Weights of a small contrastive image-text model: encoder activation gelu.
Rows from block 9 of the image encoder of a small contrastive image-text model, named by matrix and row number. Rows with one number belong to one channel. Each number is 128 + 24 x the weight over its row's rms, rounded and kept within 0 to 255. All counts start at 0. Numbers have three digits each.
After each channel's rows are labels from the 100 images, of 14848, where the channel reaches its highest value: "strongest on" is what is common among them. Only what is clearly more common there than usual is listed. The data: small charts drawn from random numbers. In brackets: how many of the 100.
# convs0: expand pointwise conv (encoder.blocks.9.convs.0.weight, 432x72x1x1), inputs 0-71
# convs1: depthwise 3x3 conv (encoder.blocks.9.convs.1.weight, 432x1x3x3), a 3x3 kernel
# convs2: project pointwise conv (encoder.blocks.9.convs.2.weight, 72x432x1x1, transposed), outputs 0-71

convs0.331:131098161120112138118112105105131113119124108148119166100110173117120143135140116116121147139177151140051105151134132101117104145134156153083129143129126123152163130157157153144130160169122100092158122128190108120103
convs1.331:159124077139141116101147119
convs2.331:119139141092128195133110138114093152170139105115179141118128152136136139143128158169148104116165134121127107155138115147103119068140110120136123095136141134126133097152148178162091129098124132154099139106094124127082
strongest on: area chart (54); horizontal bar chart (37)

convs0.418:135206083141098134103103142141103113134157148183113137105109108119153122140126171089155123134129121118110111152155142155150149157186144155128106180155140124136119125143115116146137127134110152172112135109139127156134
convs1.418:114099153140147112078143137
convs2.418:123134128146084172132127127133118138147144102147164140112107125107119149090143168122148116118146143054116110172121152124102135137097110166117138120090130111135150127129154099166105155118157168148140118071101101100121
strongest on: falling (89); area chart (42); histogram (35)

convs0.219:146159156099138111119140132123091143063170105097122150117118113098128141135145168161125151138138151107154139115131082135120149106157153123123135137115139111154120153113137102173123129078134115128087166109187115149097
convs1.219:078167130138129116108141146
convs2.219:111160104124105143167123124146128082061162085084124123108127098131129098110160140107116147132124113137122107107085103143148138119141139103146087145127143126121150111161102156161071115107139133131138141145148125074109
strongest on: legend (77)

convs0.134:114112092112111120138133157106130157149150152079143086139099112103154128124104110100106123133155091117144104109122151157154132130101116154129109131152131153139123093086077125115114095066104140119144119111082129075122
convs1.134:107093105132117137151156165
convs2.134:138094127124099161123082146163139170119133149150133146100129113070136122069128131162072120130142122099103089143127117096130128156110140129088095135116128123106168133164089151124126119124110101152150130126157137094143
strongest on: flat (32); line chart (25); stacked bars (25)

convs0.300:176130142156140146132100124138129106129163141145155137120085151151153099083128124135119168135131174107135130146081135142145093159146168147109151152073132126169158108110089132122123144146112110091162120089149127113135
convs1.300:096122123103127113139176157
convs2.300:141135120141156152146103121120134100131161124145148132126044124138119133208163129129124095139125121072111116115144111129136103114161099138127093156107135135083117138117128109108150121150152172143148098121127127139169
strongest on: flat (68); bubble chart (37); area chart (31)

convs0.151:150178120129104144122137123154111137134128164126137148142105131123094115133120122171136126127132159117124118173148157163143137153164150151129181184131176112199119129117111114066116154124114106152129116116146119151134
convs1.151:122115145121153090143104170
convs2.151:129104131137136159137127124103124109123164123126121114111141091131147103153120124104121119115102110121160139143121047111081141088149071096134143122093131088128131178124151136123099155127159142107137139130129182082132
strongest on: line chart (52); flat (52); bubble chart (42)

convs0.384:139120099142119138127126147102123106130123149114141148078117127154146119107140154149126107145152154158121142120128134076160103108137164109091104117150119123131137085063159083114129143089128090074103168135162110118128
convs1.384:180126167117110139112119120
convs2.384:122140092177137147086118130154117105162142144144158135111139092075140102121101097085141144143137117134144112136149219112158124134141120142134120173143131143116131149142163164145132121139121118135111153118138133150082
strongest on: heat grid (100); dark theme (100)

convs0.208:133143097137100107141123136112121104141167183123142137115074170129182095120105132133119131140172117121079135113119129125132108136138127145085090146089121133098163071109106148094122107131101119098136102142128122094124
convs1.208:165139113108095128102151156
convs2.208:151097115183118124122115130148124065141181109132102118136109097125135150138139145092101125125100101151125130116070074158118145141154084100142122111099117123140144192139121107129135147130127143136151141148128149110158
strongest on: rising (96); one colour (95); line chart (92)

convs0.207:141120104144107125136159172086152127141142139088144097133103102106117144131122134124125104138180110153131069136127166121163121104111133129125123145164110145174134097085112072096125129103135102112176103142142128096119
convs1.207:145175151099121115096121122
convs2.207:100095091186150116132140114110160048165137122099123108159164084128116144101099128073147113116106144151142113109141132119131128140160130128158124134119141127113120117116172135109138141120098130088131139107124101164149
strongest on: dark theme (76); falling (57)

convs0.206:125102135136140162125166095134159105115081107129123119115138134129103120133076113093106108111099108135130117157146145144155154143117116170152150150124152122132118138152094189112111079135121170132114080137088151087144
convs1.206:092133137175117098116110138
convs2.206:119152163167145101146155080142135153132157124114161160130135122115122132131115108121101147133133144091166111134108107117124117090113103153131148170129156115147140123122162098103167120178190139159111113150093134076121
strongest on: bubble chart (60); flat (31); step chart (26)

convs0.133:130133126154141075121147110134098147153126141145140172132118125113082136120102090169148137121141103128095128130115152172115115114156128131122152201121148102169157116125147099074142123121097128164111092091140131142117
convs1.133:132087143102171115142118145
convs2.133:128104120141130153137111141099120114122152088121110123118146137136135113129144140108117127136098128113165136150117047113090119107139101092111147119075152088161131189124170140115119161130156137115125139149142175096095
strongest on: flat (53); bubble chart (52); line chart (34)

convs0.152:160154163107129153119161145126082129084165162088135148117127118120131144101129132090119151128138111097092133145075082145153102103126139139096136126105123114112127155148123136075118147111122114165130160158126122163085
convs1.152:100113117117155159085114114
convs2.152:081156109113158123155123114123156099066164103077096054138126105133136106137119128110077134117133109089131104116106113140147125108114089131143115118135160095133147129137135126168129119132136106100142095142112148102125
strongest on: pie chart (55)

convs0.99:094085104152154135114168147141209125143133127152156091112102180130160109129120147109111114119144145141145139145114160141161140128132132166155137141137123115157105079120118129132122100103145101107103118112129132069146
convs1.99:174113122110102154147154130
convs2.99:126145132145118081145111097112138116123168084082093092125108070102129147129145126119098129132126108117117044152120115096125112103148108147132098139107126115088132118137110118160147111150137149122177094113129137116127
strongest on: heat grid (73)

convs0.153:147151159132106147184147123105119144171176125156130153127132157144106103093150129150099120185162133124133166074142133133128125117143125099100122108115130142090136126113145108178152111086137104139152120136153091138151
convs1.153:159153157148144142150157153
convs2.153:105082149135151102165166140160131144138152177114100128121183138110123112112124118161121138138139145135148155140114193117158137125136139159155161102166131143113124077125106083127129088137102172129121106131104134136130
strongest on: horizontal bar chart (100); grid lines (85)

convs0.372:108092105116147146113167141120188116146152152137158110093122195140142108123130102116122114124176102100144137114098151137165123092120140162115111158154117117125133081121134094117116127111155070091127137142131125105121
convs1.372:117126135150157105115099081
convs2.372:110128120097090157156119138149133164133068106165173133122135152149131098133099131132123141135125143143112140136134160156128131155123157125110152141142145080177156091151121165118053151112119119103129143140122137113089
strongest on: pie chart (50); heat grid (39)

convs0.210:186137137153148128115146100125148129098179159131102158143085135113115123139121181189134126151128156145127144141169124125115127143168120127095118153125158117181144146103112109106093141160112126129101120105166103125131
convs1.210:122153147138098100123113175
convs2.210:120103127147133173127132129101106103091173092132120103108138130108127110157117109103113118117105114121156144141118052138081131086164097088137136101104116093139121166139144163110096158114148120138117133150131160100145
strongest on: bubble chart (69); flat (53); items: three (39); kind: line chart (26)

convs0.50:115089090153110113114151124148176114118104130120170077142118148105141090158100113135133115102110114133153127129136137128122134101081045120160116125124118116109081131137114136119099128125143157137137112129102165087156
convs1.50:165102119144101149148094120
convs2.50:136152078116073097130089137097144070088150074093109114132097098131139089123160144125126148106119122112138088132130152114153128117140112168137113151144138150118133159105140119151169149139156141108128103130136138120165
strongest on: one colour (100); flat (89); step chart (39); kind: line chart (25)

convs0.355:109163111156152114141124158136139163173135138127139147153122111156129095104152181167106140141108127103142148119138164173123152177173162125161164174136150143160176119124127115146135128133130111095099125103136108127133
convs1.355:140137151125123154098096086
convs2.355:119118127117138163113141139138107122213155118109157141120152146144150156092174153187140122115147117129155124128100119122121125108178134145123083135106137165103105139129139153122126095105120165169087143119141130135104
strongest on: one colour (91); step chart (74); dip in the middle (58)

convs0.325:127170103149120165122142152139164122173149177172142137138155117127144107150140139100151103121138103127116139159147153146159155126175134152147075165166139123084127094131146132115111109137132140173132117157092132151138
convs1.325:166085143111127148148104124
convs2.325:126158099137084176169104144119104117133141072128147098133106104080118116128133160125133123103178116087105099159092135136081151134127122113119128113100100100119137155120116126168143128109167148110148100107144130101134
strongest on: falling (80); area chart (55)

convs0.281:101139122169156145112122166147160128143158139146143143149162158133157131146158124103130104110119128131143147145141160194166166135158160159166080178137129112131142141106104134165103099134094126120111116110117148143151
convs1.281:150113148157115098104168126
convs2.281:121103115121112128170131123098144117116152102096125093111110110175153133146159117126142130133089113091128087126163118119143101126121108168139107133119163128140109038121144118137128149159140138110152154139063126109118
strongest on: flat (38); lollipop chart (32); step chart (27)

convs0.429:102115149109167097130109164128154148136147166103150134173142135105158128110166114049084146108115089103117154104104120154117138126110112144148097141125089116102122144126158156145137146096121113127103167127145140148135
convs1.429:132133107075148131096149128
convs2.429:137180098134124111161114110132134147088142099079136156135132149085108104131128127117132131124123113079115091129099131133092141124114130131138143128120116112167180084130116154155099140121158104125127061132117148072135
strongest on: lollipop chart (31); radar chart (31); step chart (30)

convs0.55:112091132134152136118132137144195117148134110148160098148141149128116135124125133143125135106126134131144148147129147156160160144147149169180178164146119124193113099110128138161124133074143112094136123105170150113151
convs1.55:150116135169099114105141160
convs2.55:090144159120142130189177109126159138115152102073094110118094105136132129138106110137118151112113134106131139139154164142104117115146133187139108144134162136139121090150120116170125101144105162089124100085114124119139
strongest on: grid lines (79); horizontal bar chart (67)

convs0.1:100131086121133115123105148133136129174174178119155097134090154138166086099134134111105139132143114107133137106107159173163127151134140172125121166113126130120151063110094146115120115120078110100134115121120122114130
convs1.1:103130134127125132070143157
convs2.1:145147156114118104105123133145118121096144132142103102147132139141134193105110101088108130155121120169093136094101179127145107144115106124151141094168134097160131116122090113177154156170148112127112149119123148083137
strongest on: bubble chart (89); rising (43); peak in the middle (31)

convs0.265:163107092169137118098090136122118070096180136130166119099099155159165119127137077130134117109141175098104122117142136138148120125125165124109108155115129108131112104102110132148086116128116143109152124112162145092147
convs1.265:139138129149132083091100147
convs2.265:101118135122115131142103130122123129099092129121061138166153137157135146096144109123130101119114120169091149098099152164098138165154136105175170105121110116188137092125119136120078144113133095121122143104120105116125
strongest on: rising (77); bubble chart (38); histogram (34)

convs0.155:108113103137114111111094132118105112148180155120156150085102166134174121126151122137161136131187146081119149117136135151170131143139152151096109151114138120120133072080087109131111099113099103114136127134114118111131
convs1.155:157106119145140136098102087
convs2.155:097130101122125159158127118128109106112087132123093119143165141163154127116125130127132127125129114160106135112096091170094139127122156091143154091113102083177137130143115162161063127101099117099130114146140148113087
strongest on: dark theme (78); peak in the middle (58); stacked bars (57); items: four (34)

convs0.277:130136132159146169097127145150174115106169153115147136120125168124139104149147114144137095118119113125154139147157170171156173142165162153162104191133161104135136141141128170145114111128116133098115094120152143117144
convs1.277:170136144141094132135146165
convs2.277:119144127118131156174116109088123130104175059082122086118108092155168127154135104136124133112093116116145109132144127140143090151152123140154119137132136122145107072125108117161121143164141130113149131107089117086107
strongest on: flat (68); area chart (40)

convs0.381:167144122120083114138153210091117138082132165100143119141102100093144166144116110083135152140189101110113107143127128141129129128121139158111110122160139140139142107091117104092126120123099138124158113131111137117113
convs1.381:130112101161121132173097133
convs2.381:145181068105089152138069123122083143092106091163129152088145131129142122112146143147174136130118140137131113144123125138102159086093150131131101143125118156138112130155109135153096113131125151144130126129146148090086
strongest on: bubble chart (55); falling (53); line chart (26)

convs0.257:188149106166150123124148148140132169155148129181149111166127140153099154164134173153157138132184143171158134126126121115127142135158134154140092134160092116119108145113165108117138126114120161146152162129145119132131
convs1.257:175101131104136108138105152
convs2.257:142104129145136133096115173112178140121139141135135136139149146134135129170129066122110135155141116135088119098121108123109088157088111077127104139064153121116111145130155127137161125129098116140112187115136122157163
strongest on: one colour (100); radar chart (83)

convs0.272:092094140135147160134098125129117113153172131130155155149141175131141134138134153105149111111116114143149144133158128129187169152125132178133117138104141109167126149118083162164146158127145115079124103133166156124164
convs1.272:114161119159089137101151133
convs2.272:123135118131123127167114134104134141129155105088091116115137095150193133145140094126160104135102108106143103126142093132109112126135141157118140151086142147187116084145179138156138156143137136105157131104107168103093
strongest on: lollipop chart (47); scatter plot (45); items: three (44)

convs0.38:116127125133143146119194137139169123184134125133136092154155146126109149127130149112139149114114117109130150133115156162161146124140148198142165156130139112181129118148112154143123133055129116124143126091156139109137
convs1.38:143083162148131102127154127
convs2.38:086153164096106104185141128099146148110156112073112089115100135154121154148104124141102144111115132119116161136155159160120131125131142203128106137136160123124111076149125135148102105151106143110141112107112125141134
strongest on: horizontal bar chart (99)

convs0.324:148146115142132129144080135125110132110162114108134119125115105125134111109133074141107126143132157115120108149149178177125134159176166100143145180161158159170183116086128132116121117099105131133145092106127133119106
convs1.324:144113125146076127151095136
convs2.324:142137134114133152152101129121128155090147097116126105104128130121163124134126146150143143133147136131084091128101105134120111106102139130124116146128117114153161118179091176208088133109129072121164105153134106090117
strongest on: lollipop chart (58); items: three (56); falling (48)

convs0.302:110143106160085143124139108114073091139108119095142117129097148116110103149100103177148115137143122091132074115159151118079116153120119087111133135108152120130137123139107144107135095176110135093155085134123129096130
convs1.302:169150144120115092117120160
convs2.302:084167126125147119118132075100110119108146109122126126123126121107157131142124108142120156081151117151103139104117184154169124126132133145140136128151101123138123057161087150135122120118135134150122136136057092093130
strongest on: pie chart (67); ring chart (32)

convs0.309:105128141129146163136178075131115133126104100151097135119139119103095119151115148128149065135106116088113117135160112133162171132116126116141129154099171148163106153127086119131124070104125158107107088128124131114132
convs1.309:094129146157101087141115138
convs2.309:136149129107145130168163108097153116136112156120151144142128127136140138131115120124105142112165124125160117115126134112099141098066104148137135146141133095166144053087128095160150140143185140115146117104106125085092
strongest on: scatter plot (55); falling (37)

convs0.407:106130113113135143136154145110140158080112152094120121148110095075168155129130170118108097137116122147128112136121078117144140084088094100140109089107092132146103149089136112155134141079170145136138151129154127123121
convs1.407:140148133141154113090129083
convs2.407:137112098124107118177156133144110110128148125082157134115116110100107088146100144123192131126089105097144093136117107104130149087085094117106104126091163121129135134123134181109141153137138123115108091157118149103147
strongest on: legend (91); heat grid (38)

convs0.293:135149125162155157107100162150168114132163110155152127156151151146146128142183095103121105113125139131146153145156181171145160141148146152165093180124133117120130104119117166160117111124119145123096110090139140110129
convs1.293:151108154142103119125175106
convs2.293:145124130123107123153129121079155117108158093096117066106094085168173137143158116111141126129096097090143107138145128126122094132144115123137112133073132113123113086122129147146164156157157135103137149155089137108139
strongest on: grid lines (64); horizontal bar chart (34)

convs0.425:156114106165100084115100120141129123154132126129163108172105125095112100149110123178142145108106131151128124117127100123078106136122055122142128094092109106093102143156145163135111118176120157148137118120127153132148
convs1.425:083093110138125132146159139
convs2.425:116105125132150114072151149126122128173117145147119130086146134105109150137154160151124136152119092131161133147126152164153141135135125114141111119146146143094125120145126090101180076163095163141100152154147121174083
strongest on: pie chart (88)

convs0.17:118135108153132107132131190111145146080137124108130118137115133071107182127150110087128126153203134164103087139128138128122142114125166107121087145143117153148139144115130116113150133157141101137176131135138104133103
convs1.17:113161170136113139125119088
convs2.17:114137138148151108135141135092143133125154063106111108133130131175095177132121140140114132170075133085144101120145144108156080120154140166129103153085118147109112115142110128138122102167119136121184128094135122128137
strongest on: ring chart (45); pie chart (27); stacked bars (27)

convs0.174:208152128144113133115175116148103130179135173120144173130121131137084129125129118146134144114121153138128141143158148154136147126152113158139163165185149118152156144134121137074121121118107120162142093125142146140131
convs1.174:132084145098171128130130115
convs2.174:134100132139118150141124148111126120134152106118119118124141091133122088154125141110105114117090127107159136137117028125090134096142090102120151109087143097152128182145145147126084161133159138127122147130119149096134
strongest on: flat (76); bubble chart (40); line chart (36)

convs0.387:118140129144162118137144136138168163116122105103130109176130083096129148130124162123081128123087105148177126119134144174121184148131108103196145128140143127165112150131117137136121113085135163140131127093124142121155
convs1.387:144138122088085133124142161
convs2.387:147149138102109101107108121113173160109096132150124124134115116129132132094111117137119160111129118128106121110143159137133063174139140141154162161124148077169148078153132110164099164149145132085156142121128087119127
strongest on: scatter plot (47); flat (38); step chart (26)

convs0.420:165135101167144114114129139137102100163153195139142157131137148123131127108157108146136094106110161127072148156177127178129149138153142158142114168135144123126149109095136159131096119148108113150148115162162128126141
convs1.420:133153101105082154137150125
convs2.420:117152129160086184152123120119131115149130087155167134131113097098142140070134176141125150129145116062120128171103160110115122114137125144145130122110117109127153126129151090185104142099143157132139121105116126105126
strongest on: one colour (99); area chart (54); trend: dip in the middle (38); line chart (35)

convs0.117:147103121164128131097115109132145086132167106147175122106127235147125118145126101153119135115171128113132144123110128114139101098118123161127125125128114106112126098123101115128109115153133098100168121118177144103137
convs1.117:139147121137138082092103108
convs2.117:122078137108095145124093119118145113157104120122105154163134165148139174096138137147095128101145132128086132104116149160097134138147138140146151114130141148165177105103136146101095170073115110147119127108131097139168
strongest on: dark theme (100); dip in the middle (44); stacked bars (27); kind: ring chart (26)

convs0.195:150144119144120097111109144136082131128141146095148134161131094101141140122150118137126142111094125115096139110117093118076101115099079083124101092093118106097099154133142167113103149156104169167152147120120147160142
convs1.195:099113119101124131174162129
convs2.195:155161144127142128098162117106118154154101145173144144071132140134105122125153145150126167165124113163150126125132152162134137132142170118146138120145116147111107084133149107127143093142134168140099159141142126177062
strongest on: dark theme (98); pie chart (87)

convs0.121:118125138133143114119173094118067099160137130143138152155121129112090147108125133143143146128143113149102123140134095131124131146156125174143167174148154098184152157155101143054122126143115109102150097134131124144130
convs1.121:110112120086148149162132100
convs2.121:098112123148117137137109141089119122106138110116121102116154125132120088144119142124113133138098127103162151139119048118082130095173093115138153120091130085154122161156176164132086157127152123117132138126140157095127
strongest on: flat (76); line chart (42); bubble chart (38)

convs0.199:105099127162139151100132099127159102099125119139140139117154139088139134152108144119140062118104122163110126166136096098182162092085095126148110123135126105130078158118110140138104122124171138140134142171146154122135
convs1.199:121114077133159153146127108
convs2.199:139133124139118112153159133126139121140127139103135145150123107124111089132141121138096105136123067115121112124138154145164158146203081171139152123149112109082177141101143180155095123102155121126141155117120153141112
strongest on: rising (50); area chart (36)

convs0.405:154167160098117130136132155122121143130156157122141130131046120149146110074144158143108194135131151120149126135087130122122098132146146140101159120101128128140152135149107114129148177132134084153131137097154106151114
convs1.405:118140107102124096099103092
convs2.405:102126089178136145139123129137091115156131127121139127140192110135149134077112115156097160109121168113156105117094133157105114143094139142142101120111087089131142126176109128166103104112123111110157149141140121095097
strongest on: falling (80); bar chart (57)

convs0.95:115096120151149132129141147108182130128102165107134116173131116090171137123104192100093097128110090185113106141121124152161144146103104144158139155146102139168142136115137133129127120099161138102132136143144137093118
convs1.95:145141117130128149116121065
convs2.95:142138122152138138141145130124106096136183107098119134108099090129163074136120116106169120112114101121157139142140159123157134093149108161137126136143175170127082116106145179100150149149160165124087107135121144136126
strongest on: legend (66); flat (32)

convs0.221:129137108140130187114121139156156108120135145126155125133149128157151095138128080101128107106114155113157120140151187169144150144157143131153100209142162104111140119110111160118116101138113150150097098119121146114137
convs1.221:177095149109132142135149115
convs2.221:118136115107124158169116123096111106110142072091106063130099077168161121145136096115110120117148111128136118115153132128101101127135124136150112116140103093107112074096104139161124145151164106103150130141096123125104
strongest on: grid lines (70); horizontal bar chart (62); items: three (42)

convs0.88:087082108090163116136155146138175158124108133155114060145124142098146132118132158107112135126130101158151111116110127154143147096097096151132102152132118124135103152173142148143136104077157120118104123117156136087117
convs1.88:115093124129144098154157161
convs2.88:098104131122111117111133106099136114094124153124122097136128144100120147108145135129079135107114113105113115112139155145097143163134139158150146133155100125135154057157083105187121102121124141117160119070108082120144
strongest on: scatter plot (71); flat (55)

convs0.175:084103128144124164104120124144162101113117087179133132096155152147119164160132122119155105118168180152158157148136128084205146132135149164116105113157120115132100115123103111144102113116136136131144138124133130126146
convs1.175:141132108134154102079112152
convs2.175:087101156100153147137106159133076138131104136152102064137136161135138149151100139134179080116120150127137129171129140108122155120108111129125142082154148132150105136169103139104117111132098124100113145093152118154106
strongest on: ring chart (76); dark theme (67)

convs0.327:149146097174148163109119142145128128156167181147154180143139122123114126139172092138137089120118121146113140160133147151162157133161161154152096172152137124127134090091129130119116138139105139157148120117128153176146
convs1.327:124140113090098170139143109
convs2.327:123153129136100171141117122124114154134121100109171133136123102087132112105103177142114137091160121060110111186113141112097119096110130130116139123096121108127160122146164130191125146105164149150149128113099131114123
strongest on: falling (94); dark theme (92); histogram (48)

convs0.197:149104115126089114143065099114087098129164139129139133107068159146122108098085128149127167136146170128116111120100116123144085139146152138083121139095119126120151083115096137100128122132093112109150097119130120124115
convs1.197:131105115176115100135128094
convs2.197:117147144101121131121164125121159140148110134119135188094140059126131113129103130147131137126139150156125118133125119140103128060119172096116125152130132123140152128102146123164085153136177083116118129115097144093085
strongest on: dark theme (87); ring chart (82)

convs0.6:123103114120160083118167153131199127122142125144150093098112184116153115133137144093102135135171132126136149116105148149137126117133121165124091144150087113122130097112157120148108120097135094099104139109160140078142
convs1.6:172093124118110127125128168
convs2.6:123147111133187100152143122096109136101170102088074118140110123114123177161145129113102119125128105107140054122107134138125121098148112142165105113118113139106146143141098119185166108135140130113138112100133146113129
strongest on: heat grid (67)

convs0.301:143117129111102124129126155116131148120087123145125119147112095133100147138110133119133159130165147176123080145112139076109110136138149132114127078137082126137139120141104058108133131124089126130121078073083107111132
convs1.301:173144134136144146127149170
convs2.301:111134139153164121131118123154119152167125153156111134167140187099142117131133129184108102156146157158093115130117135160134131162124094115117120133114132125132143177184125160120144112125087174143131157118171148154136
strongest on: pie chart (92)

convs0.112:150125122082131110147158098131142151096133126171109091143094099116132141132083159121118174154139147152144080147117106118158147127138112163134132124112120164151101153140103112163153107089127156152136104120147098074113
convs1.112:157164141151107120114088128
convs2.112:132153110127162142107128165120129133127131137128155159133103168146100144143134085136174139144098094158119101135132072117096101117123115098093100109116149100144129070113133139122148169165145153138134147125083119142083
strongest on: scatter plot (75); rising (34)

convs0.253:125140138151161152113121158158162103149176133137145150114135154139159116123144113108148098105116137105148129144146176178159167132150144160148103207136156122135121125098100155142106124155109120135100091128145148141142
convs1.253:171106151122126100134135165
convs2.253:118132135133131120178126123081130136099164065090111076106113094174153145172127111120131113111114115109156110116144082148135110134149122141160129125123131122128109088130118090166141148161145134109157143110085142108115
strongest on: bubble chart (59); flat (59)

convs0.191:108086145131124161127140106143194100146095111169116137117153161127120136152096121087130098114116108166116105160151164106145161149116140142134134140152132127118136105172137176148125112166145121108111094153086135100146
convs1.191:091149119159121111141102162
convs2.191:154124129126116098150158120159171147152110137121139156134173160130138108103108145117117165138132123149139135129107139155136137121103128118124171167128203082179147145103154139094146124126151130154077127131134157110093
strongest on: pie chart (91)

convs0.48:066079114146123140129168110140166111184118134103155142115121173121104101133138138144140128129129083119114148144124139107148139102095096147126128155142136124118113067102120143105108102109137082098116102166134139096141
convs1.48:155149101106102149161107141
convs2.48:179151133123122112124133094073156123088155093118133110110128069095128113110156131136124133132137114151147145157147176126167107155152146120111124149144112142099105120118110088184142117127139166127153085103115154120119
strongest on: heat grid (88)

convs0.29:069140102123137114126186146128125116170126156145137113135149115140115148112110179117132137117143109107136145155122177142177144116145129159143117171154128119181129102162109124098130148078152117099159140090127137124141
convs1.29:148086142128164090135135133
convs2.29:080124157120117123172144113106152125125143121083088111113094144154138137156118136099127125145129114088147139135167161156087135115122127197147125136133169102109106077127137136164136103150113149092134093125118158139141
strongest on: dark theme (69); bubble chart (56); horizontal bar chart (37); trend: falling (31)

convs0.114:122191139119108169127144126119123134135138141178128122125111129107068154108118163124146148127153121175129098161132143141140140148147159145113131149121129105175137116152126163056112152108138147110113086095112108146117
convs1.114:106155104123109166149094125
convs2.114:134100137133123151121123149092119129119152106121144109116153125117116118132120131145126123125087134116147138142118032123100128090183096100120154107083129092151125154126168141150087154120146123113128157153128153078140
strongest on: line chart (100); one colour (100); rising (44); trend: dip in the middle (33)

convs0.204:115134140117163123146167102140129164128102104124108096161136110113106123146102148143105136117099092107176110119147148173126165141142104146168153170139158142158107168160092152138128085106123156123128076114116140112132
convs1.204:118105075142121128125144163
convs2.204:122101116101106118121138107093133113107098179139161158122145124121109153109148120144126130116129134108143135086127152147069135120115175142161132165132139120144136055114169070139097138116148160108140136106132095117113
strongest on: scatter plot (82); falling (71)

convs0.385:119124104162131142119123117147168130189151184175131159111130155135142086141146148150148090107122109138101140145147134148149144136150105156144107158179135125070120117096145156132126108134107131145117139173110136159140
convs1.385:157127119136079165140116139
convs2.385:132156096178078164142119136147147099106158065124127143123110100101165127108145170158137153135161103078120100155094151120123132124119131102140121123090130105118154126140143111192125134119140145121133126120148136093127
strongest on: heat grid (100)

convs0.356:136118095136121112106107153125130123109124152112156130155118119085170149148124109079154143113138115134135108123117085108111141120088111121118079096106096112112083095086098122112099120129089161145148102097097149099168
convs1.356:177100131151101112107120126
convs2.356:085101067130116160140084166131117063128124100132094119157093128137161114157112147118153114108127114125113134123127121142103135109103111140144116124142149141162121149114131125098154188129113164096127099103147119140174
strongest on: one colour (86); area chart (67); flat (48)

convs0.187:073120101155125128140147078118103141186152138119120122120108154092134107127087183162163087156126121122121119125129099143195145120141107157141127159110150152130132116126093112116133092126139122120114118145097104099115
convs1.187:117131134110129120080168154
convs2.187:182090146126102150105129147115083147129123134172130132134155124134105125104113116097109130137130124113162197114135107137088154144121120141141171077124139136136145136119132074129120149127166148129123194089130128149130
strongest on: scatter plot (61); radar chart (26)

convs0.166:130121145138142096104105077126069122087173086132120135121119136102123147158128122172145144122121151094163151106149094127124143141156110128136154114103138112145112144102096136150104072102083144153124104105163142140112
convs1.166:127161132123096078133144144
convs2.166:128126131135142132141139096151103094099175123071170121104113079092121135114125097086150145084121119126138111107093090102141106101108122118096085161125175134150122110152136117141135150142137153142130138169105128110156
strongest on: legend (100); one colour (88); flat (53); area chart (41)

convs0.194:114111120117110100124130117112128123142141181098147142100100146109119074107104122135134128122105115094096129160134123160151108123134119148108168156112152119120140150161146147093125140196136068159113155171150137157101
convs1.194:137115139150120071134149105
convs2.194:123105138115131131148105130147092159174135101127162118154132155149104153157118114191123077138120110119131118150101130120138158184153134100104153098156106138143148137115087113107094120097120115180155126106128155139100
strongest on: line chart (100); one colour (100); dip in the middle (69); dark theme (61)